From a checkpoint of a small encoder-decoder audio transcriber: encoder arch crnn, encoder depths [1, 1, 1].
Rows from block 2 of the audio encoder of a small encoder-decoder audio transcriber, named by matrix and row number. Each number is 128 + 24 x the weight over its row's rms, rounded and kept within 0 to 255. All counts start at 0. After the name is the row's rms in percent of the matrix's.
Before each channel's rows are labels from the 100 clips, of 14976, where the channel reaches its highest value: "top examples" is what is common among them. Only what is clearly more common there than usual is listed. The data: telephone keypad tones over noise or synthetic speech. In brackets: how many of the 100.
# conv: width-5 conv, stride 2 (encoder.blocks.2.conv.weight, 128x128x5, each kernel summed), inputs 0-63

top examples: key "8" (74)
conv.72 078 [139 159 132 127  99 107 151 132 138 139 140 124 105 202 142 140 148 126 114 120 163 128 151 174 131 161 112 161 154 142 163 130 116 152 115 135 128 148 168 141 124 133 135  99 142 149 135 199 169 112 146 114 135 134 149 124 132 145 120 176 156 149 216 130]

top examples: key "#" (61); number of keys: 9 (31)
conv.57 163 [132  43 127 122 128 140 129 127 140 123 124 145 126 124  42 109 114 121 119 100 127 117 108 138 124 112 123 125 114  63 112 114 128  56 114 139 123 117 110 125 135 134 128 118 138  94 132 135  85 141  85 104 106 118  74 123 134 116 122 136 107  55 115 139]

top examples: key "#" (59); key "9" (54); number of keys: 9 (37)
conv.5 096 [113 107  97 128 143 137  93 146 114 119 151 119 113 173 125 156 106 167 151 151 130 113 122  95  80 146 130 178 108 139  99 145 144  95 139 110  99 133 139  93 151 133 122 124 152 115 127 136 154  90 157 130 119  83 122 104 162 144 137  86 127  94 105 140]

top examples: key "#" (61)
conv.42 090 [183 155  88 122 163 135 121 137 143 127 115 160 126 147 130 127 193 130 135  89 113 135 178 105 138 157 115 151 154 102 122 130 144 133 112 129 152  87 103 162 135 151 131 141 142 127 130 101 128 139 115 127 161 158 126 144 101 118 148 142 132 186 141 129]

top examples: key "9" (54); key "6" (53); number of keys: 9 (40)
conv.104 105 [120 115 137 127 114  39 134  94  95 141 115 114 140 117 123 109 155 128 139 114 127 107 155  99  77 123 119 129 149 143 116 128 117 136 123  73 114 128 128 146  83 117  68 103 121 116 144 103 134  99 103 124 162 128 114 121 133 132 112 155 110 110 146  96]

top examples: key "9" (81); last key: 9 (31)
conv.126 104 [133 147  87 145 121 154 149 123 134 116  90 130 119  91 126 121 176  99 114 106 123 119 171 129 142 108 123  98 130 120 126 140  86 157 133 147 124  88 111 136 124 133 161 110 132 122 111 144 143 115 129 130 153 142 141 133 143 149 148 178 125 159 138 113]

top examples: key "5" (60); number of keys: 9 (29)
conv.98 103 [ 94 120 120 108 131 130  95 129 145 122 142 107 135 153 116 117 134 156 136 139 149 130 146 143 111 159 127 137 156 142  73 117 189 105 142 123 116 129  89 103 165  56 126 126 147  75 160  55 168  88 170 134 141 108 141  86  99  98 123 104  83 102 113 143]

top examples: key "8" (85); first key: 8 (31)
conv.111 077 [148 101 161 155 155 138 148 132 144 135 128 151 147 100 115 142 138 117 125 125 123 141 143 157 109 163 128  87 166 134 164 150 126 113 133  96 137 138 142 168 160 178  76 141 138 143 118 123 138 155 110 141 132 172 107 169 142 153 134 169 166 121 132 138]

top examples: key "9" (93); number of keys: 8 (28)
conv.71 119 [146 104 141 121 129 107 111  87 126 138 126 151 151 127 103  95 146 166 139 140 125 109 154 142  57 162 119 152 120 156 122 120 135 113 117  71 122 122 114 166 145 126  73 127 140 106 145 104 119  96 130 112 167 135 111 162 126 133 125 134 105 106 125 129]

top examples: key "#" (88)
conv.100 082 [112 199 118 136 126 133 115 100 155 139  89 155 155 119 188  84 135  92 117 107  91 140 133 152 137 165 140 130 154 109 124  98  85 158 142 113 159 137 126 159 141 109 120 113 137 158 129 126 135 135  56 129 115 154 180 162 118 129 115 126 118 189 120 124]

top examples: key "5" (90); first key: 5 (32)
conv.85 134 [140 127 163 110 112  87 137  72 126 136 122 122 155 115 119 129 137 141 137 105 121 125 132 136  50 103 120 122 121 140 141 107  89 131 130  63 133 150 145 134 123 139  65 120  83 151 129 106 121 122 108 138 150 146 121 126 111 102  90 145 134 140 142 130]

top examples: key "#" (97); speech (67); first key: # (27)
conv.112 157 [133  51 144 129 118 105 132 100 142 100 123 142 119 123  47  98 125 134 119 108 126 129 124 140  91 113 107 134 116 114 124 122 108  76 100 108 119 128 117 147 124 131  97 135 138 120 107 125  68 130 101  82 128 138  67 136 135 125 125 134 120  62 130 142]

top examples: key "B" (89)
conv.74 092 [177 115 104 131 173 178 129 144 154 142 139 172 153 121 117 120 154 131 142 105 120 151 131 127 128 138 134 129 162 119 119 127 183 115 140 139 149  74 131 132 194 155 150 126 114 101 140 122 146 130 141 131 132 138 138 154 114 118 109 146 153 124 131 160]

top examples: key "D" (69); key "#" (53)
conv.54 071 [122 133 150 200 123 151 129 167 119 136 151 128  97 117 140 147 154 152 122 138 126 143 148 151 153 122 109 144 151 160 132 184 139 123 130 136  76 122 147 125 130 130 152 140 164 154 115 122 124  90 132 146 141 163 124 131 214 219 147 134 125 143 130 124]

top examples: key "D" (70)
conv.62 094 [145 130 161 103 141 162 161 123 145 123 145 122 131 100 126 166 153 144 121 158 130 166 151 163 145 134 123 110 115  99 127 103 124 140 137 156 120 136 119 178 140 153 147 199 151 151  76 124  94 131 102 125 134 147 132 146 110 117 161 160 148 135 125 175]

top examples: key "D" (94); last key: D (46)
conv.4 117 [125 159 140 144 110 137 164  96 109 154 130 114 117 119 143 196 130 104 123 141 142 126 139 166 136 107 128 128 107 128 159 124 102 123 111 135 125 147 178  94 142 141 142 146 138 208 136 135 126  96 120 141  93 137 144 114 125 122 134 155 149 219 154 130]